A small encoder-decoder image transcriber, trained from scratch.
Data: trained on numbers of one to four digits printed on busy colour backdrops, 295000 training examples, 3.2 epochs.
Rows from block 7 of the image encoder, named by matrix and row number. Rows with one number belong to one attention dimension. Each number is 200 + 30 x the weight over its row's rms, rounded and kept within 0 to 999. All counts start at 0. After the name is the row's rms in percent of the matrix's.
# q: window attention query (encoder.blocks.7.attn.q.weight, 192x192), inputs 96-191
# k: window attention key (encoder.blocks.7.attn.k.weight, 192x192), inputs 96-191
q.73,105,189,217,201,193,200,191,201,164,209,196,168,233,157,209,167,179,248,178,178,204,242,199,240,217,174,176,211,214,201,299,154,241,166,192,226,237,172,209,167,236,149,230,216,204,147,196,214,188,228,138,192,211,243,161,224,153,233,213,199,223,186,122,198,201,185,214,173,202,195,207,211,218,171,190,252,202,183,179,174,178,137,274,202,163,160,232,214,213,209,210,294,226,218,213,168,198
k.73,106,225,228,232,162,218,242,219,216,142,168,200,192,213,211,189,281,227,200,152,175,217,187,175,186,212,150,219,156,195,206,239,123,178,162,185,189,223,226,215,241,160,179,182,200,251,208,217,181,164,176,233,170,205,217,233,223,145,206,179,246,183,227,154,232,97,228,208,211,203,155,245,169,186,214,199,122,235,228,212,129,242,189,192,169,192,165,180,240,161,189,220,176,196,262,235,190
q.74,111,184,249,188,232,208,169,171,188,209,157,134,238,232,212,211,210,221,174,217,238,216,154,201,143,188,220,159,216,169,193,181,215,235,238,197,196,228,242,215,249,207,221,178,216,171,197,207,200,219,239,216,185,223,203,189,201,194,185,228,184,212,189,230,247,158,222,185,199,190,225,215,178,203,239,197,201,243,173,183,191,272,226,154,227,224,182,223,222,225,180,243,172,239,250,185,187
k.74,108,223,227,203,179,141,251,208,243,201,228,284,181,131,222,208,187,174,166,221,206,215,182,211,160,211,213,223,209,236,196,177,145,179,240,201,191,172,225,217,200,184,227,206,235,216,204,230,206,169,203,255,201,200,204,157,207,199,237,191,214,263,228,149,160,227,151,209,220,230,220,150,222,212,183,165,188,186,215,208,221,153,168,237,203,186,150,201,191,227,191,173,234,169,220,197,214
q.75,109,200,234,238,180,177,178,211,211,257,188,216,216,149,216,159,226,218,220,225,199,213,201,196,230,230,232,204,225,185,202,182,253,217,230,255,196,182,227,253,177,174,255,202,161,164,175,180,171,238,210,147,225,241,155,264,248,171,195,193,191,203,217,183,212,193,182,221,199,208,234,209,232,170,219,212,225,191,142,224,210,190,227,188,188,237,168,192,153,204,227,253,196,217,253,179,167
k.75,104,226,204,201,209,207,172,218,191,127,159,214,192,237,195,180,238,194,209,203,209,198,184,174,149,188,190,176,152,189,219,259,220,180,212,161,151,200,194,225,230,190,206,206,182,226,182,209,184,209,177,243,213,188,189,173,206,154,210,220,181,224,228,151,198,231,152,204,287,214,270,217,211,188,181,123,222,215,231,187,210,185,198,263,238,179,191,210,201,232,220,234,249,214,188,202,175
q.76,099,140,228,131,193,199,183,218,177,235,197,224,167,187,233,169,214,194,212,121,170,230,219,189,195,173,160,242,217,139,259,187,190,209,226,188,162,222,196,261,173,226,204,178,192,185,244,159,186,193,191,197,180,177,227,164,185,197,248,227,194,201,233,214,249,216,218,175,230,226,195,190,241,214,240,183,194,212,148,196,175,253,211,183,225,195,174,235,184,224,166,198,211,193,195,220,253
k.76,098,210,243,182,203,116,208,169,256,176,165,229,185,211,149,180,160,237,202,194,175,151,196,227,261,247,202,239,197,184,223,133,196,236,200,156,214,160,219,191,186,230,203,158,171,195,181,207,201,167,182,174,194,169,201,190,247,222,182,226,218,244,168,229,207,243,216,238,182,231,186,182,210,188,198,182,168,151,210,173,223,224,253,162,202,139,209,230,215,204,209,174,155,235,263,220,203
q.77,104,214,238,157,191,188,239,205,260,239,159,233,189,167,192,197,212,208,267,202,163,201,219,217,195,289,206,151,242,134,198,234,155,225,206,260,214,180,215,223,233,160,189,202,208,257,214,203,169,231,112,199,208,217,238,240,175,204,195,268,190,185,214,160,220,207,212,221,229,176,185,216,161,218,219,189,171,247,174,250,175,184,201,184,197,218,152,224,253,220,200,209,187,210,164,255,160
k.77,099,193,146,190,143,190,217,189,197,236,175,233,211,254,195,207,167,177,195,193,231,219,166,222,194,185,222,252,155,188,272,192,207,194,192,183,205,227,216,197,202,218,168,208,243,185,212,233,213,182,220,205,94,238,219,187,201,170,243,174,170,232,195,183,244,207,160,165,174,182,211,222,189,180,191,196,230,165,206,199,224,174,192,186,176,190,240,236,203,244,267,214,223,190,213,194,185
q.78,102,219,169,193,168,222,211,204,134,189,246,187,254,210,228,187,253,174,173,164,253,178,201,166,177,268,186,189,170,258,249,224,180,197,177,247,164,228,208,188,177,164,271,181,201,210,263,174,245,183,256,178,228,228,187,167,233,177,193,202,187,199,138,163,186,268,227,193,209,256,214,238,257,201,163,198,194,181,233,190,202,206,206,210,185,216,226,225,217,199,156,218,143,158,211,167,215
k.78,104,221,206,214,194,203,177,207,210,181,192,173,150,239,183,204,180,191,180,199,229,162,187,173,164,249,153,227,213,196,174,171,191,212,166,175,198,198,176,209,239,177,165,202,207,217,169,149,229,173,199,162,144,163,205,217,194,236,165,257,154,197,222,164,201,268,227,235,156,166,127,213,195,102,202,167,196,213,230,200,174,195,169,215,170,158,217,209,150,249,134,213,153,218,223,214,166
q.79,098,177,181,172,180,153,184,264,181,196,226,188,210,189,153,264,209,217,151,224,157,197,193,203,130,156,178,223,217,181,209,174,236,190,216,215,196,144,102,151,221,171,232,221,197,194,219,203,227,234,210,202,172,215,188,192,207,219,198,196,248,172,227,203,231,217,239,155,246,182,255,176,207,231,202,157,144,245,180,186,218,247,204,167,133,239,187,221,199,194,181,175,184,218,273,239,217
k.79,103,224,264,171,244,187,214,229,138,152,165,174,236,175,209,148,196,188,225,247,181,245,206,183,237,190,227,199,184,247,176,172,213,274,139,221,215,212,209,161,199,206,167,162,204,204,164,164,196,218,183,234,261,204,197,138,239,168,142,183,204,218,187,218,162,196,173,192,213,218,170,224,215,201,206,191,184,230,187,223,163,174,189,188,182,193,199,200,219,218,174,173,154,156,173,199,159
q.80,104,185,220,196,162,237,150,198,240,238,197,217,210,188,184,152,176,167,169,208,220,214,210,174,217,146,174,166,194,215,177,189,143,225,221,179,186,216,184,185,241,230,185,169,167,196,208,214,208,206,236,209,118,175,178,238,196,250,231,221,194,254,226,209,222,253,162,227,209,151,192,128,170,239,218,189,186,175,190,228,192,161,259,210,136,238,183,239,217,153,198,160,239,196,142,199,228
k.80,111,124,165,220,169,135,195,171,174,141,227,175,196,223,144,186,203,196,245,205,184,191,187,202,180,190,226,170,210,207,212,251,220,242,195,142,163,195,173,269,211,209,207,151,182,209,172,184,238,232,236,166,277,161,261,154,200,171,226,221,137,175,172,261,149,242,254,213,210,121,196,214,224,229,151,240,134,194,178,231,240,212,190,170,235,163,232,195,246,238,196,179,217,210,197,180,214
q.81,109,135,203,190,238,235,216,198,216,209,205,256,187,224,183,217,199,180,211,242,188,240,210,232,171,226,169,199,233,162,207,187,225,197,272,219,207,135,199,233,198,143,222,176,164,220,177,230,214,255,220,193,211,194,185,255,219,216,216,225,202,213,255,227,179,167,262,244,244,236,244,209,194,248,172,195,185,239,201,170,223,203,214,158,231,203,178,179,238,187,185,173,241,186,185,200,242
k.81,115,221,215,237,233,197,230,231,145,226,121,206,226,189,193,173,256,188,168,203,206,273,190,144,201,180,269,231,206,228,227,246,239,182,214,187,172,178,218,217,246,182,199,117,221,174,239,218,219,164,195,228,169,208,179,243,199,187,250,201,207,216,207,207,258,229,243,178,245,220,192,175,216,166,190,177,223,205,198,161,282,175,150,191,204,219,211,201,177,284,193,223,188,209,205,226,230
q.82,100,247,158,197,212,214,176,188,180,179,237,247,288,197,204,216,159,258,165,166,174,165,180,177,223,177,180,194,181,247,212,230,207,207,177,201,178,217,191,238,218,187,224,221,183,190,230,193,137,207,214,161,217,220,238,215,236,236,244,192,214,191,160,187,201,144,211,196,167,245,136,213,203,149,194,214,204,187,185,217,221,160,203,181,174,187,200,174,179,171,185,172,226,176,172,150,193
k.82,101,209,229,247,183,235,154,193,198,230,196,197,233,237,119,216,185,195,204,201,243,156,191,195,233,236,192,209,213,115,178,197,212,188,162,194,187,210,178,213,263,241,246,242,158,203,208,159,200,159,182,203,232,235,222,200,160,225,154,198,217,175,132,262,219,209,165,247,212,195,234,218,177,222,249,175,232,228,233,162,235,238,170,242,173,212,221,194,208,196,153,224,209,215,192,225,149
q.83,104,189,234,201,210,205,177,221,201,233,191,211,231,189,185,301,206,192,232,188,187,215,172,206,157,169,195,160,223,211,217,268,213,232,224,219,223,234,205,204,167,207,166,262,265,182,212,166,187,182,197,206,186,230,228,191,221,208,196,200,192,151,204,225,197,152,250,175,180,213,249,187,184,229,201,227,202,225,190,207,217,208,173,233,174,174,195,234,186,180,219,246,189,154,207,207,229
k.83,102,193,242,196,161,150,179,185,221,177,181,225,185,205,191,207,271,255,245,200,192,211,163,273,217,215,207,229,188,203,251,192,282,198,189,202,200,195,191,200,185,262,232,255,161,186,186,202,219,196,234,217,227,251,154,246,187,233,139,188,222,212,177,219,177,169,188,161,178,258,187,231,251,215,190,207,217,219,215,131,205,208,214,232,192,155,184,209,149,189,210,153,170,234,209,238,233
q.84,101,204,142,226,158,200,198,207,158,239,164,153,189,223,152,154,159,182,219,140,159,194,168,168,214,160,154,195,160,222,256,190,195,193,180,227,222,226,144,181,177,217,227,213,215,208,194,265,217,181,210,224,207,215,226,224,173,172,131,255,198,130,211,158,205,249,202,223,186,205,195,171,178,225,268,191,230,211,212,181,194,225,208,163,206,202,249,185,228,196,195,163,225,212,190,176,254
k.84,105,196,224,180,217,205,139,205,233,191,212,176,192,165,200,219,177,219,275,202,118,199,192,253,229,253,240,130,203,219,160,182,223,163,238,199,218,205,186,193,205,197,199,195,236,177,223,143,190,192,215,170,207,224,178,134,260,211,220,201,166,200,166,204,185,139,215,222,203,216,170,216,191,192,230,242,203,217,147,205,199,212,170,151,215,192,177,198,157,239,143,214,163,214,181,239,176
q.85,107,191,194,189,223,206,150,207,241,249,233,223,192,200,159,182,242,199,179,168,237,189,204,211,145,268,217,200,211,187,203,210,216,207,252,191,210,197,224,212,238,149,158,232,208,205,204,232,185,190,231,195,148,239,241,194,212,231,195,223,202,227,155,216,246,250,179,209,189,180,184,197,253,193,194,217,214,150,186,213,223,166,258,212,219,213,202,248,203,173,162,257,240,135,252,176,227
k.85,107,177,181,241,194,206,208,225,162,202,191,197,229,187,241,190,212,268,165,214,202,136,220,244,162,195,189,257,181,174,296,150,191,173,187,140,154,245,187,215,145,228,194,176,208,173,171,129,188,150,195,192,214,165,181,186,208,179,237,207,185,191,217,227,229,216,210,194,196,196,221,179,180,206,189,168,208,224,186,186,178,179,174,207,241,202,212,215,191,193,159,211,200,240,231,192,240
q.86,110,209,192,214,188,223,200,186,212,193,178,203,219,193,180,220,227,214,252,197,140,143,205,199,160,236,169,223,186,125,166,189,125,187,230,226,197,215,251,205,168,205,206,157,251,197,217,220,191,197,228,224,214,221,207,183,219,207,158,178,287,194,213,221,171,195,191,219,216,186,196,207,161,207,229,201,174,181,230,232,241,212,116,191,203,219,155,223,192,222,204,143,195,176,152,195,188
k.86,109,193,192,184,257,205,194,178,214,166,153,213,270,202,155,190,192,174,178,198,158,256,239,195,164,159,182,180,256,178,187,172,229,204,226,220,168,209,194,252,187,193,208,235,187,233,231,200,210,180,261,174,176,175,195,185,213,198,178,185,228,163,257,151,230,187,197,213,198,189,231,212,256,211,161,209,236,270,198,153,193,178,228,124,172,276,178,184,192,233,246,209,218,172,224,183,237
q.87,111,214,148,237,179,190,203,211,193,172,200,198,158,191,194,217,223,208,210,203,183,217,196,211,217,224,158,241,142,205,161,240,218,192,224,159,165,139,188,274,211,158,184,204,176,165,180,188,187,256,207,249,169,189,196,155,263,206,212,195,202,233,218,217,221,215,227,209,183,186,218,202,224,215,193,189,198,198,229,221,232,132,151,196,214,170,190,157,197,227,159,162,174,228,180,192,177
k.87,105,183,229,171,199,199,191,179,152,217,151,193,176,232,184,176,183,173,160,224,196,202,210,167,185,196,213,235,185,226,156,232,167,164,193,190,197,207,205,231,88,234,246,207,223,191,211,189,214,188,165,182,215,178,167,209,144,196,200,166,241,206,224,199,208,188,142,208,192,194,170,160,187,225,208,260,208,192,191,229,191,236,198,241,232,171,201,217,222,173,214,199,211,184,216,168,164
q.88,098,183,231,219,197,163,203,216,176,167,231,144,240,178,166,275,224,246,194,201,167,186,220,160,182,250,235,184,171,174,196,224,213,194,194,221,192,245,180,192,235,219,250,207,224,166,206,166,178,180,187,209,212,176,263,181,199,149,245,177,223,184,230,232,199,202,176,228,138,147,179,259,205,164,159,229,161,214,183,206,211,226,189,169,204,177,227,230,152,197,182,216,216,226,199,220,195
k.88,098,162,232,201,185,266,222,242,162,163,210,198,203,179,178,204,199,220,193,158,249,194,231,266,236,220,243,254,205,198,195,200,210,227,193,235,217,174,176,199,212,218,210,233,212,266,226,234,173,218,218,223,181,213,180,234,158,171,248,163,187,205,207,193,143,179,196,146,184,242,187,221,231,204,207,172,185,250,196,184,208,144,198,197,199,208,187,195,160,224,204,252,230,186,197,179,167
q.89,101,213,193,177,221,194,220,252,199,205,190,169,199,203,212,217,166,171,185,267,155,213,208,218,190,218,184,179,212,169,223,203,172,216,164,195,190,202,198,184,167,240,222,172,224,135,224,221,213,241,269,200,155,196,225,220,164,235,201,211,186,230,170,154,201,217,198,203,209,201,187,175,216,235,262,168,139,173,220,205,168,229,168,185,222,231,148,221,246,218,169,153,175,188,181,216,198
k.89,102,169,180,144,246,182,207,147,219,198,201,145,213,157,199,177,146,242,232,210,156,217,199,185,212,224,146,173,194,232,206,146,217,223,194,172,218,217,167,217,143,206,229,210,208,161,200,206,153,160,212,175,226,237,188,195,247,184,220,238,138,131,241,199,181,219,210,227,189,205,209,215,205,175,205,225,184,180,196,236,202,182,209,190,169,160,275,190,219,238,229,185,190,176,181,145,263
q.90,111,228,233,211,221,149,189,220,162,180,207,155,215,206,205,267,198,211,233,185,216,173,138,210,198,196,174,226,130,242,210,225,202,169,213,185,201,225,251,165,186,229,206,175,178,182,202,202,144,159,190,195,224,158,222,150,232,187,208,124,212,225,130,182,210,181,206,204,170,153,135,222,163,150,210,182,206,191,186,164,212,169,213,249,218,188,207,188,183,230,184,200,189,173,170,205,184
k.90,098,215,207,212,200,238,240,146,224,244,223,176,213,189,212,156,246,184,200,204,230,189,239,126,241,162,233,187,194,213,226,206,175,218,174,167,155,234,185,176,251,244,242,154,205,225,213,261,223,214,169,214,212,262,163,188,153,204,172,181,255,186,164,217,199,221,152,186,209,157,152,189,177,214,207,212,189,177,186,226,152,219,234,234,223,192,222,176,142,163,207,157,194,255,160,170,187
q.91,098,138,179,217,213,249,170,225,217,148,179,204,207,198,160,197,192,202,215,240,229,175,174,171,201,195,177,202,207,251,190,184,199,243,196,217,148,213,225,246,205,211,234,149,172,153,204,209,182,151,186,176,220,187,141,195,171,122,197,146,197,188,188,179,179,197,192,233,236,195,145,237,199,205,204,212,167,232,221,205,196,258,232,156,184,216,235,247,223,213,177,176,185,138,248,147,222
k.91,099,194,257,201,187,200,237,215,175,233,264,179,196,212,109,200,215,209,238,222,196,190,198,150,181,208,197,217,191,219,250,224,198,180,219,210,190,164,156,189,199,164,209,187,184,162,185,251,201,198,254,206,226,170,214,152,231,196,202,223,161,193,195,204,266,242,194,238,158,197,199,151,255,181,176,160,212,159,240,159,212,183,156,260,220,145,186,171,155,233,156,201,227,167,178,266,191
q.92,106,174,214,196,169,236,182,169,189,219,220,166,227,170,212,221,205,209,197,188,175,195,196,215,202,251,159,224,213,160,229,149,155,224,134,193,193,257,207,211,142,166,193,172,193,167,170,197,199,198,178,236,213,168,199,185,189,195,182,291,142,245,167,172,159,232,238,164,208,189,217,182,240,217,149,195,216,209,198,184,197,126,224,230,195,163,209,186,209,204,201,172,222,204,192,161,181
k.92,100,178,233,203,205,199,185,154,169,216,141,177,228,227,145,189,217,205,283,196,169,148,168,179,191,248,211,200,215,225,190,180,148,262,222,174,220,244,172,225,225,246,248,204,204,172,224,167,176,140,240,153,202,195,243,173,199,203,198,194,208,241,181,219,205,249,200,215,143,237,190,202,243,232,246,203,187,187,162,236,172,227,191,169,181,217,226,231,146,211,179,151,196,237,246,196,223
q.93,092,230,193,197,194,205,170,176,210,158,200,211,213,188,176,242,195,216,229,232,186,176,180,225,233,148,229,200,184,187,156,246,207,210,262,202,222,198,245,207,188,236,166,159,200,144,241,222,223,194,216,216,187,196,213,249,237,191,189,170,218,146,156,235,247,236,186,199,175,197,214,209,171,185,188,224,171,190,193,221,217,216,237,201,203,155,195,199,229,200,197,140,231,156,178,158,202
k.93,091,176,201,193,203,154,233,177,183,186,219,267,169,196,192,192,227,179,216,193,198,256,221,227,181,190,213,204,184,210,251,261,210,178,204,221,187,171,187,222,145,212,261,285,184,207,216,228,232,191,230,219,232,179,187,183,197,203,126,144,210,207,156,204,196,239,165,197,197,216,195,192,216,239,180,203,255,190,211,175,198,189,194,205,280,181,240,132,188,249,230,246,196,181,155,248,139
q.94,101,234,217,194,300,188,243,164,255,164,191,168,167,190,229,172,222,165,221,227,193,219,196,183,167,226,211,218,184,245,196,192,165,178,238,236,188,192,196,229,150,186,222,193,214,164,173,197,186,203,207,260,203,233,208,247,187,148,227,174,272,195,235,171,239,215,215,194,171,152,231,187,203,180,186,195,224,142,166,253,225,224,229,180,159,225,175,212,193,202,247,181,151,177,226,155,209
k.94,105,194,231,198,181,178,223,207,234,145,235,214,224,183,226,159,175,171,174,174,184,224,167,211,190,230,188,182,184,186,208,219,205,191,249,237,211,233,172,211,279,233,183,183,229,232,251,194,218,201,185,237,222,214,208,172,199,203,211,226,142,224,159,211,186,243,203,213,221,227,220,198,208,195,201,227,184,211,283,196,225,177,189,207,250,200,191,200,216,244,256,206,186,205,228,235,189
q.95,104,199,236,231,162,197,194,230,213,225,182,239,135,122,184,154,205,206,212,235,215,192,156,170,216,215,261,168,198,177,208,217,175,210,151,187,246,232,190,136,152,199,242,210,188,180,178,228,215,205,215,196,192,186,188,256,205,160,154,139,194,181,178,222,197,214,191,197,188,200,201,205,205,227,207,179,225,166,213,208,252,217,154,209,152,205,199,160,184,177,176,163,195,235,205,240,147
k.95,101,168,199,144,152,245,182,181,212,207,240,210,181,204,154,222,196,225,211,181,232,187,184,238,237,221,148,184,199,172,228,221,200,154,189,213,158,214,217,239,198,157,205,271,185,193,226,195,185,194,242,219,196,238,185,236,181,133,196,190,169,152,212,187,139,167,218,228,221,177,190,291,199,223,189,223,244,189,147,239,182,235,252,169,177,229,214,207,176,158,230,238,195,185,176,215,212
q.96,098,158,178,193,166,229,235,222,190,188,211,181,149,199,212,195,205,192,189,209,174,235,220,194,237,252,277,222,206,203,162,198,245,151,161,172,177,184,166,203,174,178,187,124,201,200,183,202,221,274,220,195,175,162,236,216,245,244,262,221,230,160,190,145,200,179,198,193,219,194,215,189,210,181,162,200,245,239,223,224,230,181,208,171,186,244,137,189,182,220,167,165,136,201,146,200,192
k.96,098,190,143,228,133,220,182,145,206,229,226,164,200,161,193,157,198,249,203,221,199,158,141,179,277,267,179,203,195,152,191,227,194,208,175,208,175,182,208,197,207,147,177,137,202,178,183,180,174,218,178,220,167,134,233,189,160,216,184,185,220,178,193,181,175,206,240,240,189,147,209,191,163,186,125,224,129,199,179,186,259,196,219,226,197,193,243,230,191,217,184,256,221,196,270,134,237
q.97,094,125,228,212,199,193,184,161,149,187,193,268,193,208,233,201,191,219,241,209,215,247,252,234,210,206,142,223,191,208,162,163,229,215,210,164,224,223,225,167,194,231,208,159,241,236,214,163,237,161,206,166,187,183,219,198,167,205,156,214,156,213,197,226,227,172,191,180,210,216,152,227,210,195,180,187,152,226,179,212,219,241,215,154,154,281,210,171,172,193,221,261,207,248,138,260,211
k.97,099,185,189,208,189,243,169,135,213,216,203,245,148,184,175,180,219,213,262,184,236,215,209,235,223,201,167,194,173,194,186,229,182,218,205,129,140,194,229,175,186,186,194,151,147,222,243,148,243,229,191,175,179,184,201,179,162,223,241,175,171,130,205,193,225,170,214,213,257,195,227,196,173,227,208,200,183,247,160,204,227,200,201,146,226,180,190,253,191,159,240,161,171,194,166,235,220
q.98,105,235,279,208,189,173,241,181,169,197,166,218,227,167,155,186,215,226,212,216,184,230,248,204,185,224,172,205,172,197,168,158,181,224,247,165,238,167,209,189,225,224,172,187,209,174,213,177,213,242,230,188,159,190,218,225,166,276,224,207,226,168,161,183,239,175,198,228,202,223,246,151,199,152,193,175,173,231,194,218,217,191,177,255,173,218,261,211,195,182,235,211,143,205,236,184,171
k.98,099,264,174,200,232,252,226,177,163,160,217,208,155,221,196,195,194,215,198,210,238,180,180,186,197,191,211,197,255,209,198,202,233,237,173,223,230,176,189,182,216,187,204,226,266,246,189,215,141,179,192,182,245,201,209,203,214,232,218,232,211,226,174,184,190,170,218,201,197,183,206,192,195,210,156,211,229,210,227,142,183,174,148,271,249,203,218,158,176,191,223,176,184,233,212,176,159
q.99,103,158,204,174,201,171,215,147,209,223,197,211,196,186,214,266,239,236,186,190,212,179,151,198,215,178,243,219,213,183,156,212,184,168,190,179,208,220,223,191,225,179,133,250,174,182,219,163,216,186,200,207,212,197,195,214,228,219,196,208,244,188,170,218,203,174,185,195,151,193,179,141,198,205,226,181,234,248,188,212,162,253,200,183,173,203,257,200,206,174,213,225,247,189,190,180,247
k.99,100,225,157,174,99,205,198,217,172,177,136,218,172,225,194,168,175,187,203,206,227,207,209,239,243,205,162,172,243,205,214,201,184,211,228,192,208,201,209,203,264,175,218,214,258,216,208,184,174,159,195,146,252,235,217,236,252,179,210,243,136,158,178,189,173,164,165,215,219,244,200,147,179,220,217,219,214,216,189,214,232,170,233,167,145,250,176,229,173,211,211,199,189,156,192,189,172
q.100,094,178,264,163,209,231,194,205,235,258,191,233,147,211,235,159,184,236,166,240,188,178,233,195,192,202,218,191,179,237,214,158,224,202,155,219,139,217,175,172,175,227,134,207,215,223,179,245,168,205,199,173,259,207,166,181,182,199,183,178,189,192,176,193,243,253,169,219,211,171,173,172,245,171,146,224,176,246,177,176,197,284,178,221,178,204,207,228,234,161,229,236,231,233,210,184,196
k.100,098,177,220,221,179,223,209,217,200,184,220,175,272,209,158,265,154,171,229,199,169,200,173,257,220,131,248,200,214,184,98,221,237,210,213,174,172,169,164,152,201,267,208,183,207,215,244,182,202,197,189,243,203,206,150,163,231,172,224,216,205,175,225,240,186,188,181,185,237,260,235,164,256,231,224,184,205,204,183,200,203,233,171,168,207,175,164,201,206,194,172,207,170,174,147,254,143
q.101,106,213,176,171,215,223,185,224,205,200,231,239,173,208,203,200,141,164,248,276,159,205,183,202,208,237,238,217,165,186,144,135,235,199,224,196,238,253,220,228,162,220,212,199,224,193,222,223,225,182,170,193,180,212,200,254,113,200,213,223,209,148,172,244,203,231,174,189,203,165,238,253,193,171,210,198,225,238,203,216,176,198,232,172,203,219,168,146,131,202,188,215,165,272,203,217,186
k.101,100,148,233,228,185,203,207,158,241,209,161,176,190,198,208,171,226,218,191,226,174,224,226,143,208,156,211,204,188,205,257,206,188,182,210,203,158,268,233,158,214,199,288,208,189,171,191,252,199,182,215,279,191,197,182,215,174,249,176,179,219,197,195,209,176,181,168,199,167,154,178,172,232,232,181,175,193,216,237,195,238,136,236,210,178,234,233,206,162,231,252,262,189,176,217,175,205
q.102,101,222,235,190,228,185,192,195,175,205,213,206,163,187,179,200,230,218,217,181,184,196,189,207,173,217,194,131,193,195,156,238,155,167,237,181,177,196,169,197,214,189,210,245,159,153,197,212,196,188,260,176,204,206,206,237,255,229,229,222,174,201,199,213,184,229,214,173,202,172,235,220,208,231,251,173,234,180,251,215,166,208,224,187,208,169,183,229,207,174,184,148,185,261,167,166,208
k.102,093,230,197,247,212,192,234,216,219,223,131,176,158,206,204,202,212,249,191,155,277,182,212,185,231,144,144,217,243,216,184,206,228,222,222,235,212,170,187,175,194,225,223,209,216,189,192,163,177,233,183,153,210,193,209,192,239,196,222,246,176,230,163,171,222,195,183,194,173,181,138,210,178,170,205,233,181,227,261,188,228,268,202,153,207,170,242,220,234,209,221,153,204,152,234,210,211
q.103,095,208,262,194,178,181,232,193,200,208,186,196,241,247,173,148,250,238,246,216,187,167,187,209,248,231,211,192,172,196,186,197,233,260,185,210,223,212,190,201,182,226,207,223,240,150,196,240,207,236,154,168,200,246,209,218,224,216,153,239,156,177,201,193,244,204,204,189,168,188,161,225,178,182,223,208,194,143,195,206,169,188,182,205,234,211,156,214,174,244,271,216,138,166,211,164,197
k.103,096,199,211,199,184,232,230,181,179,247,219,247,171,228,217,166,209,243,208,161,174,163,247,208,254,208,165,196,166,249,231,228,231,200,178,137,232,245,203,206,164,196,274,188,245,147,241,170,182,256,229,237,231,196,176,173,206,191,199,167,150,207,169,193,254,209,213,194,120,124,229,196,251,167,182,214,217,230,181,189,213,178,171,233,180,161,216,204,241,176,209,210,218,224,196,229,251
q.104,094,220,262,237,216,190,246,196,152,214,169,203,188,182,171,194,213,205,145,149,205,204,254,269,203,246,223,211,193,172,226,193,200,242,179,202,197,232,150,215,186,261,209,235,190,169,123,180,192,216,202,155,158,214,215,190,206,186,155,230,163,197,203,163,117,241,190,199,210,172,182,230,241,211,242,179,191,218,197,251,212,237,269,192,234,229,203,196,201,199,205,178,203,243,254,229,169
k.104,106,191,197,250,172,184,150,226,193,218,229,161,194,119,262,264,213,178,219,171,184,244,208,234,197,222,203,238,179,200,205,211,190,237,202,160,238,176,227,190,190,190,244,169,208,240,200,192,182,199,127,162,207,189,192,183,217,227,242,193,241,215,216,208,192,145,208,156,220,177,217,219,234,188,224,217,166,239,218,253,205,212,179,181,169,231,187,257,170,207,261,140,188,185,209,241,228
q.105,093,271,202,169,189,190,202,175,265,180,226,227,171,154,166,190,213,245,192,218,195,274,239,178,170,245,237,200,209,199,219,195,182,242,208,161,201,238,195,153,161,213,205,207,224,183,212,200,105,248,230,153,157,227,174,197,219,244,189,204,197,137,151,205,232,217,154,185,217,167,165,171,216,165,205,170,151,229,185,216,205,205,192,185,161,190,170,213,251,191,194,199,157,201,266,206,153
k.105,088,162,152,215,241,182,181,246,155,197,207,211,196,225,154,165,198,211,217,170,203,168,213,197,234,193,138,231,181,240,184,243,201,218,206,199,242,203,226,239,178,280,169,220,244,188,197,205,201,177,186,171,185,186,170,189,246,196,141,188,189,234,229,177,206,208,222,158,193,187,192,164,205,173,184,184,198,244,165,198,213,208,195,175,223,168,151,193,203,177,202,191,180,168,146,194,211
q.106,089,185,199,203,149,183,216,149,174,136,170,168,156,138,171,204,200,221,132,253,198,142,250,190,255,231,145,175,192,221,202,209,225,195,176,195,179,167,205,187,184,241,156,193,161,107,137,170,179,261,176,199,165,189,187,180,184,224,170,210,202,203,187,223,216,255,191,186,186,198,212,182,201,170,218,212,214,199,211,208,240,167,246,193,206,229,170,201,262,152,202,202,179,169,157,210,196
k.106,088,218,285,149,190,187,174,187,207,173,228,198,154,215,223,234,172,227,197,215,169,169,226,189,174,221,171,203,202,179,183,148,186,167,170,220,201,201,250,213,220,102,169,210,168,200,165,223,184,213,203,200,179,104,266,210,240,157,212,185,216,218,181,206,175,221,210,195,257,196,191,144,237,196,190,165,163,205,206,187,239,195,236,220,188,197,192,179,252,206,184,188,184,196,197,214,131
q.107,092,211,177,182,242,138,173,169,169,158,196,207,216,242,185,258,197,207,247,199,180,171,196,220,228,244,135,191,230,226,173,202,162,171,227,171,215,198,191,202,165,253,214,159,229,120,165,183,211,186,168,226,204,209,239,205,224,184,206,217,238,219,219,206,215,166,216,250,170,178,214,214,231,220,192,200,250,209,243,218,191,184,215,155,192,170,234,200,198,238,183,194,218,225,178,184,109
k.107,086,238,240,177,208,227,250,185,157,186,183,230,219,228,233,206,149,237,175,186,213,229,209,185,230,177,168,153,136,197,190,249,159,158,213,184,242,198,173,217,198,214,214,140,209,202,209,213,236,229,223,177,165,220,169,181,182,162,223,183,259,213,165,176,239,155,187,207,233,152,223,131,145,182,199,166,165,180,193,200,222,194,174,220,195,206,205,205,211,164,189,176,263,150,185,153,171
q.108,090,172,164,147,179,173,198,187,200,211,204,239,212,227,238,175,165,221,267,164,197,200,190,197,192,226,181,268,189,181,264,184,189,263,146,150,200,267,203,225,127,155,191,255,189,191,176,168,141,191,220,247,190,278,170,176,202,208,211,186,217,191,144,222,236,192,166,156,201,205,223,219,207,217,214,212,179,162,201,231,160,159,257,246,225,215,157,250,214,222,251,187,172,190,216,156,248
k.108,092,178,216,188,215,268,233,257,159,106,177,257,194,189,214,176,180,239,217,147,227,124,221,163,168,212,193,163,195,172,229,231,197,210,179,160,228,228,235,144,250,226,243,160,186,191,204,190,181,147,257,191,197,196,297,256,223,186,231,160,203,170,193,217,218,178,178,180,195,183,183,217,158,213,194,212,220,191,165,235,219,204,244,216,243,219,204,238,193,245,188,193,206,223,199,229,195